Weights of a small contrastive audio-text model.
Training: normuon at rate 0.003, 3900 steps, batches of 128.
Rows from block 3 of the audio encoder of a small contrastive audio-text model, named by matrix and row number. Rows with one number belong to one channel. Each number is 128 + 32 x the weight over its row's rms, rounded and kept within 0 to 255. All counts start at 0.
After each channel's rows are labels from the 100 clips, of 14976, where the channel reaches its highest value: "strongest on" is what is common among them. Only what is clearly more common there than usual is listed. The data: single English command words and digits, spoken by a formant synthesiser in many voices. In brackets: how many of the 100.
# convs0: first width-9 conv (encoder.blocks.3.convs.0.weight, 96x96x9, each kernel summed), inputs 0-47
# convs1: second width-9 conv (encoder.blocks.3.convs.1.weight, 96x96x9, transposed, each kernel summed), outputs 0-47

convs0.19 [125 120  98 141 162  74 153  98 179 160 109 128 148 102 153 131 145 110 189 118 135 121  80 135  89 100 155  89  92 157 144 208 209 151 149 175 131  88 123 127 109 123 140 132  95 134 149 172]
convs1.19 [ 93 112 175 152 132  95 164 103 130 148 119 140  80  84  94  91  98 113 150 109 127  93 151 159 140 168 169 106 119 105 110  83 143 163 114  91 151 200 137 178 126  80 155 114 140 142 144  50]
strongest on: /t/ (82); /u/ (70); word: two (70)

convs0.64 [168 179  97  73 108 127  89 127 129 137 119 139 157 110 146 124 132 102 151  97 171 134 121  86  93 161 162 138 116 141 133 127 164  88  68 123 128 178 192  99  88 191 138 121  72 129 117 202]
convs1.64 [111 207 109 169 110 179 145 130 139 138 166 129 161 176 163 137 157 130 144 188 105 125 117 112 114 141 128 144  87  83 115 102 133 153 153 185  89  65 157 145 151 118  89 116 107 128 133 103]
strongest on: /n/ (61); whispered (32); rumble (29); /aɪ/ (25)

convs0.4 [164 103 206 116 115 223 130 162  98  92  89 123 105  66  90 132 128 107 112 140 102 151 123 178 146 130 104 151 141 118  86  83  77  67  61  98 178 131 136  98 118 120 113 134  87  53 141  66]
convs1.4 [110  60 105  99  93 132  90 124  63 136 187 134 153 144 128 156 180 126  93 141 166 114 100 148 152  94  85 147 132 110 114 179 164 105  85 133 123 101 134  75 117  85 138 132 116 116 136 100]
strongest on: white noise (38); /ɑ/ (31)

convs0.63 [ 85 136 109 135 160 142  98 107 123  68 104 107 133 166 105 151 140 145 144 174 113 110  87  82 119 119 137 135 175 111 173 167 209  75 119 122 151 139 200  94 117  83 167 132 134 160 177 190]
convs1.63 [ 81 112 173 109 136 158 199  83 111 131 180 148 110  90 139 120 151  88 130 125  84 101 138 116 129 173  80 136 130 107 121 119 129  98  75 148 154 121 158  94 121 168 155 151 111 148 139  78]
strongest on: /n/ (68); /d/ (60); /s/ (56); /ɛ/ (47)

convs0.25 [107 116 124 133 155 149 136 139 128  77  89 110 139 133  76  91 139 114  87 104 143 105 185 163 140 136 134 128 158 127 119  85  60  97 165 162  78 157 113 130 133 144  54 149 134  86 140 103]
convs1.25 [223 142 229 111 114  81 135 143 155 153 151 115  92 102 106 107  95 159  96 135 120  97 120 127 134 147 116 124 192 115 158 169 124  43 133 167 135 100 130 182 159 146 160  80 131 129 123  97]
strongest on: /ɪ/ (66); voice: deep voice (66); /z/ (52); /u/ (36)

convs0.77 [163 139 106 168 127 100 199 157  83 110 138 158 113 106 127 113 182 200 123 107  78 132 161 131 136 130 157 176 137 148 154 101  94  90 109 106  99 112 142 149 142 214  91 147  89 146 108 125]
convs1.77 [156 140 167 146 132 157 112 125  95 175 109 148  53 101  94 137  23 116  70 165 123 163  80 156 133 143 170  91 132 155 124 139 109 181 114 138 140 108 146 153 126  98 141 115  68 106 109  71]
strongest on: /t/ (77); /u/ (45); word: two (45); word: eight (32)

convs0.5 [131 165 189 145 155  61 118 103 108 157 150 113 127 126 142 157  96 176 140 110 109 151 190 151 145 123 104 113 100 210 123 123  60 122 137  61 116 106 141 116 172 120 141 132 125  56 125  71]
convs1.5 [ 96 124 183 117 143 146  92 109 182  66  89 149 136  95 134 127 134 142  95 150 170 110  60  94 121 162 152 128  99 106 160 145 168  97 133 116 151  97  94 155  49 114 151  95 161 149 122  97]
strongest on: quiet level (80); /ɔ/ (35); muffled (low-pass) (35); /f/ (34)

convs0.53 [161 124 157 118 118 165 162 139 176 141 106 117  61 128  93 188 112 124  98 146 103 170 149 159 152 126 151 168 217 135 181 116  66 178 113 177 182 127  73 170 148 123 132 127 167 136 146 120]
convs1.53 [106 151 100  92 130 155 173 151 107  79 106 162 115 186  82 101 134 132 103 195  85 147 125  68 112 128 132  65 153 130 105  63  97 198 122 119 138 122 145  54  49 110 102 142 152 108 144 123]
strongest on: /z/ (89); /ɔ/ (43); word: pause (41); word: zero (31)

convs0.11 [126 109 132 164 117 130  76 119 167 144  91 146 211 176 148 100  62 213 190  94 100 127 154 132 120 142 154 110 109 128 148 118 106 112  81 117 118 135 100 109 162 175 136 128  89 121 110  77]
convs1.11 [123 159 143 154 201 160 118 115 158 174 160 111 142 139 100 168 130  86 106  68 176 124 121 128 129 114 129 149 134  91 140 123 170 148 144 154 159  72 171 138 103 169 174 109 154  99 135 130]
strongest on: quiet level (66); white noise (45); thin (high-pass) (30)

convs0.60 [138 188 107 164 152  10 139 168 151 113 114 100 123 116 159 148 153  67  96 142 156 125 147  58  87 139 135 141 125 125 156 153 147  77 145 159  71  85 172 146 144 146 158 141 130 144 139 100]
convs1.60 [ 73 165 121 162 113  73 115 101 134  91 156 192  72 116 126 156 146 137 167  93  75 143 109 126 144 118 123 118  82 118 139 152 192 115 138 169  49 178 117 150 107 128 105 125 106 139 128  69]
strongest on: /ɔ/ (67); /k/ (64); word: call (52); rumble (39)

convs0.28 [147 131 108 176 153 130 107 108 152 137  97 154 129 136 145 106  93 157 150 130 152 141  86 143 154 137 113 130 101 124  58 113 119 114  62  60 140 105 125 147 153  86  84  89  84  90  87 125]
convs1.28 [ 67 105 128 136 124 121  92 112  72 138 119 158 145  88 117 141 174 120 148  74 171 111 115  86 151  48 144 110 175 131 147 136 131 111 104 188  94 139 130 134 136 162 110 130 147 148 156 184]
strongest on: white noise (63); pink noise (36); /ɑ/ (30)

convs0.93 [122 147 122 139   1 140 121 110 162 150  55 122 139  96 142 143 121  99 122  81 158  92 170 152  81 100 109 111 137 121 167 163  95 128 148 179 118 132 148 130  96 190 141 106 141  76 130 137]
convs1.93 [148 133 146 165  95 107 146 188 136 111 113 123 136 166 183 108 152 155 152 137 172  93 145 136  98 193 135  68 143 146 154 123 102 150 118 176 145 188  96 181  76 129  97 110 131 122 133  94]
strongest on: /ɹ/ (54); /oʊ/ (50); /z/ (49); /ɪ/ (49)

convs0.57 [132 181  57 127 144 100 162 206 114 167 154 108  93 109 166 126 107 114 112 116 140 115 104 134 143 142 170 163 123 140 137 120 107 109 112  78 122 111 150  97 164 165 146  69 153 138  90 120]
convs1.57 [131 100 153 134 131 131 128 168  53 135 154  84 146 150 171 126 134 113 139 105 107  84  85 104 163 107 113  92 127  49 122  62 123 130 162 110 104  98  88 120  97 168  80 136 174 121 124 167]
strongest on: /ɑ/ (89); reverberation (69); voice: child-like voice (58); /m/ (28)

convs0.42 [ 96 106 153 121 145  94 105 135  60  94 119 150 131 112 124 110  92 158 107 114  89 146 150 133 139 107  94 184   7 140 185 168 123 172 154 139 155 140 107 158 124 148 110 135  48 167 180 153]
convs1.42 [131 175 123 121 139 113 130 101  74  77 110 127 123 149 138 120  86 118 195 114 136 137 109 189 152 161 130 129  77  96 119 112 183 116  63  79 183 127 130 216 161 153 115 158 113 157 172 110]
strongest on: /t/ (100); /u/ (99); word: two (99)

convs0.72 [115 188  85  91 161 168  78 136 107 136 173 150 180 198 169 137 134  78  94 205 154 146 119 185 128 126 146 135 104 119 124 108 110 110  94 158 117 102 152 126 140  84 150 137 146 139 186 101]
convs1.72 [122 146  93  80 146 185  65 125  79 181 162 114 168 116 183 204 133 142 140 146  79 145 156 123 134 121  74 144  53 119 133 126  86 106 120 145 128  94 175  72  57 129 161  90 127 159 162 155]
strongest on: /n/ (62); /s/ (55); /ɛ/ (47); /d/ (44)

convs0.18 [132  83  86 171 206  88  98 143 119 169 162 131 159 138 180 152 172  87 143 109 113 151 177 149 129 193 146  89 159 120 121 199 110  88 151 161 145 117 166 165 121 111 119 137  79  84 143 123]
convs1.18 [153 129 117 146 108  93 125 122 195 104 101  78 107 123 112  88 155 174 152 132 131 120  95 144  75 122 167 116 125 117 120 134 144 123 131 107 130 120 110 133 121 103 102 164 123 106 150  72]
strongest on: /z/ (79); /ɔ/ (66); /p/ (66); word: pause (66)

convs0.62 [112 179 175 172 128 145 152 103 151 132 153 112 174  99 120 144 151 144 163  94  62 151 110 119  82 187 162 182  94  94 120 105 133  96 138  78 111 148 198 161 181 151 194 122  92 135 130 120]
convs1.62 [100  95 128 132 133 173  71 121 117  73 116  70 134 110 158 136  76 126  62 124 126 148 143 110 123 126 170 139 121 118 140 143 179 162 128  84 123  77 116 154 123 152 120  95  59 157 137  62]
strongest on: /ɝ/ (48); /m/ (45); /ʒ/ (41); word: measure (41)

convs0.8 [ 87 103  93 162 163 135  66 116 129 125 124 145 100 142 121 131 129  89 147 124  86  73 181 127 129 125 185 149 149 173 139 185  63 165 132 153 147 102 102 121 157 142  84 132 178 139 187 111]
convs1.8 [117 121 170  90  92 144 126 166 125 146 133 132 182 155 143  86 138 132 160 105 150 151 130 179  85 130  69 122 114 110  81  79  65  97  78 201 145 126  95  78  74 117  91 131  88  91 141  74]
strongest on: quiet level (85); /s/ (63); voice: deep voice (58); /k/ (42)

convs0.9 [149 165 155 106 127 160 127 146 142  77 105 101 103  89 177 149  97 161 151 117 134 140 133  82 116 115  89 131 110 135 141 209 241 104 153 114 129 149 148  91  66  96  92 182 135 128  92 177]
convs1.9 [122 136 179 169 124 140 143 158  95 156 102 121  81 104 129 143 101  47 139 137 190 121 139 178 138 202 128 142 184 151 110  92 142 121 150 127 129 127 117 111 107 108 131 111 155  97 119 130]
strongest on: /u/ (55); word: two (55); /ʊ/ (36); /ʃ/ (36)

convs0.56 [133 122 118 173 106 157 121 169 106 110 173 127  70  61 177 103 145 131 101  90 178 102 129 154  98  60  66 135 134 109 171 136 115 140 155  99 156 140 150 174 197  95  93 143 162 139 169 134]
convs1.56 [121 110  85  97  99 120 158 203 130 130 121 183 110 157 112 117 124 121 108 151 142 102  98 177 120 111 172 129  97 132 180  96 138 205 168  97 118 144 103 131 190 148 161  88 186 173 123 118]
strongest on: /ɔ/ (57); /l/ (56); /k/ (45); word: call (44)

convs0.24 [ 80 107 163 162  76 110 120 170 149 141 160 111 144  89 148  90 115 119  97  87 170 123 124 104 154  77 124 148  42 127  94  94 168 151 164 111 135  88 140 110 173  96 128 120 172 104  54 115]
convs1.24 [112 152 149 127 155 139 141 159  69 172 102 170 151  96 104 121 145 145 133 127  92  78 147 160 139 181 107 160  82 163 182 176 126 128  86 183  82  87 103 141 117 144 139  98  92 137 125 151]
strongest on: /k/ (52); /ɪ/ (45); /p/ (37); white noise (30)

convs0.0 [138 131 141 140  87 158 148 123 122  55 121 141 121 158  84 157 120 140 149 212 106  65  74 149 181 122 133 128 197 178 191 123 129 142 161  79 130 110  74 112 118  86 146  81 138 170 108 151]
convs1.0 [173 174  94 159 127 117 100 125 136 201 134 166 116 151 162  91 163 102 114 118 121  86 135 132 110 126  89 153 164 125 135 151 115 112 103  92 126 168 106  89 149 197 122 125  87 103 137 121]
strongest on: /k/ (90); /ɪ/ (46); /z/ (44); /j/ (30)

convs0.69 [126  96 124  70 132 143 110  71 158  96 152 138 135 116  83 131 143  92 105 117  91 126 126 146 149 137 155 113 163 145 173  98 161 138 104  50 155 180 109 153 128 148 122 186  77 146 136 113]
convs1.69 [121 171 108 151 145  77  71 139 153 147  77 169 159 106 142  90 167 184 139  46 115 142 164 144 150 149  70 140 153 152 165  97  49 130 130 127 159  73 103  85 132 109 128 164  78 118 164 176]
strongest on: /ɝ/ (93); /t/ (92); /m/ (89); /aɪ/ (88)

convs0.36 [126 144 140 123 111 199 184 172 115 115 170 136 141 157 127 115 115 105 149  74 128 136 109 102 155 216 113 215  60 100 149 101  81 135 141  83  79 118 120 128 141 170 152 104 150 123 133 175]
convs1.36 [ 61 133 106 121 122 104 131 149 100 141 165 161 104  75 128 153 114 103  90 159 136  90 121  93 157  68 123 111  87 134 107 190  78 144 168 122  80  43  76 144 139  89 171 156  72 135 136 173]
strongest on: /k/ (100); /l/ (97); /ɔ/ (94); word: call (94)

convs0.7 [114 158 137 131 138 164 141 157 173 111 149  95 129  65 141 126 133 126 130 104 166 143 146 155 124 166 107 170 172 120 122 184 159  81 121 124  78 143 113 128  99 142 126 177 151 133 142 114]
convs1.7 [102  56 125  94  53  50 138 140  54 193  72 127 146 143 158 134 139 150 100 120 120 145 103 163  68 105 143 141 175  43 144 144  98 100 133 166 121 110 117 130  80 108 168 150  92 119 160 147]
strongest on: /u/ (50); /z/ (43); word: zero (39); word: volume (29)

convs0.88 [103 120 136 142  80 182 135 122 128 167 122  82 142 189 114 121 164 117  83  97 143 129 126 139 113 127 160  92 185  89  95 151  96 123 138 227 110 138 115 116  91 175 150 153 175 134 156  83]
convs1.88 [168 114 133 114 156  85 157 159 159  91 146 100 136 173 154 147  97 117 118 169 149 142 123  99 120 165 152 137 130 137 111 122 133 137  67  69 112 170 115 165 115  82 122 186 129 138 106 124]
strongest on: /ð/ (42); /w/ (42); word: weather (42); word: two (31)

convs0.94 [ 77 128 104 200 127  90 125 127  84 164 126 133 118 102 190 127 112 140 127 122 179  86 114  78 137  95 167 112  60 105 114 138 143 103  87 168 121  97 125 195 117  99 137 151 136  91 145  94]
convs1.94 [156 122 128 148 112  88 125 136 167 160 147 148 122 168 131 119 154 187 132  92 104 170 188 154 120  90  83 115 144 105 118 168 134 117 120 204 121 130 105 129 135 141 146 200 109 114 107  92]
strongest on: /ɔ/ (43); word: call (43); /g/ (33); word: go (33)

convs0.71 [121 105 123 136 138 141 139 114 155 130 164 147 171  28 110  96 160 136 163 107 118  98 163 176 150 162 115 175 172 137 109 107 154  80 166 127 138 140  92 157 117 141  83 144  48 123  78 116]
convs1.71 [136 100 118 122 104 111 152 174 107 110 108 119 118 141 157  45 137 120 127  84 124  95 134 138 145 121  83 131 132 146 134 133 137  81 132 194 102 120 114  93 127  69 127 176 113 129 137 201]
strongest on: /t/ (58); mains hum (54); /aʊ/ (38); /d/ (38)

convs0.58 [ 58  98  99 128 174 161  65 119 125 109 129 129 167 185 139  91  99 162 150  94 116 149 150 111 123 134 107 119 124 145 150 162 163 168 144 189  97 138  87 174 155 118 193 155 204 107 202 114]
convs1.58 [200 175 139 148 126 174 127 136 150 138 121 149 160  96 110  46  78 158 134 131 119 117 124 175 126 149 160 138 127 129 115 123 151 124 123 127 124 163  96 151 161 167 138  39 198 123 134 120]
strongest on: /oʊ/ (57); /g/ (56); word: go (56); word: call (40)

convs0.65 [205 132 102 133  82 117 117 104  87 170 149 127 196  97 160 198 141 122 150 142 106 163 193 173 115 147 114 109 150 140 130 111 124 155 197 154 114 152 128 113 148 128 112  77 161 138  92 112]
convs1.65 [114  91 184 177 145 129  95 122 132 127 151 122 110 174  91 129 123 162 107  95 120 155 105  53 130  99 145 149 125 126 129 130 169 169 204 152 194  58 160 148 164 113 151  93  90 174 160 107]
strongest on: /ɹ/ (74); voice: deep voice (73); /i/ (66); /θ/ (61)

convs0.92 [204 117 160 148  76 145 101 126  87 129 170 113 162 147 139  93 134 102 171 119 178 168 128 173 126 116  99  73  92 116 123 118  99 140  77 112  91 156 105 192  47 131 111 141 128 115  88 124]
convs1.92 [126 105   6  77 158 114 171 118 151 145  46 141 101 120 142 158 140 117 134 113 142 114 101 128  75  69 130  82 139 113 166 156 124 117 145 136 141 123 118 143 143 157 102 128 174 114 144 161]
strongest on: /s/ (50); /j/ (46); /ɛ/ (44); word: yes (44)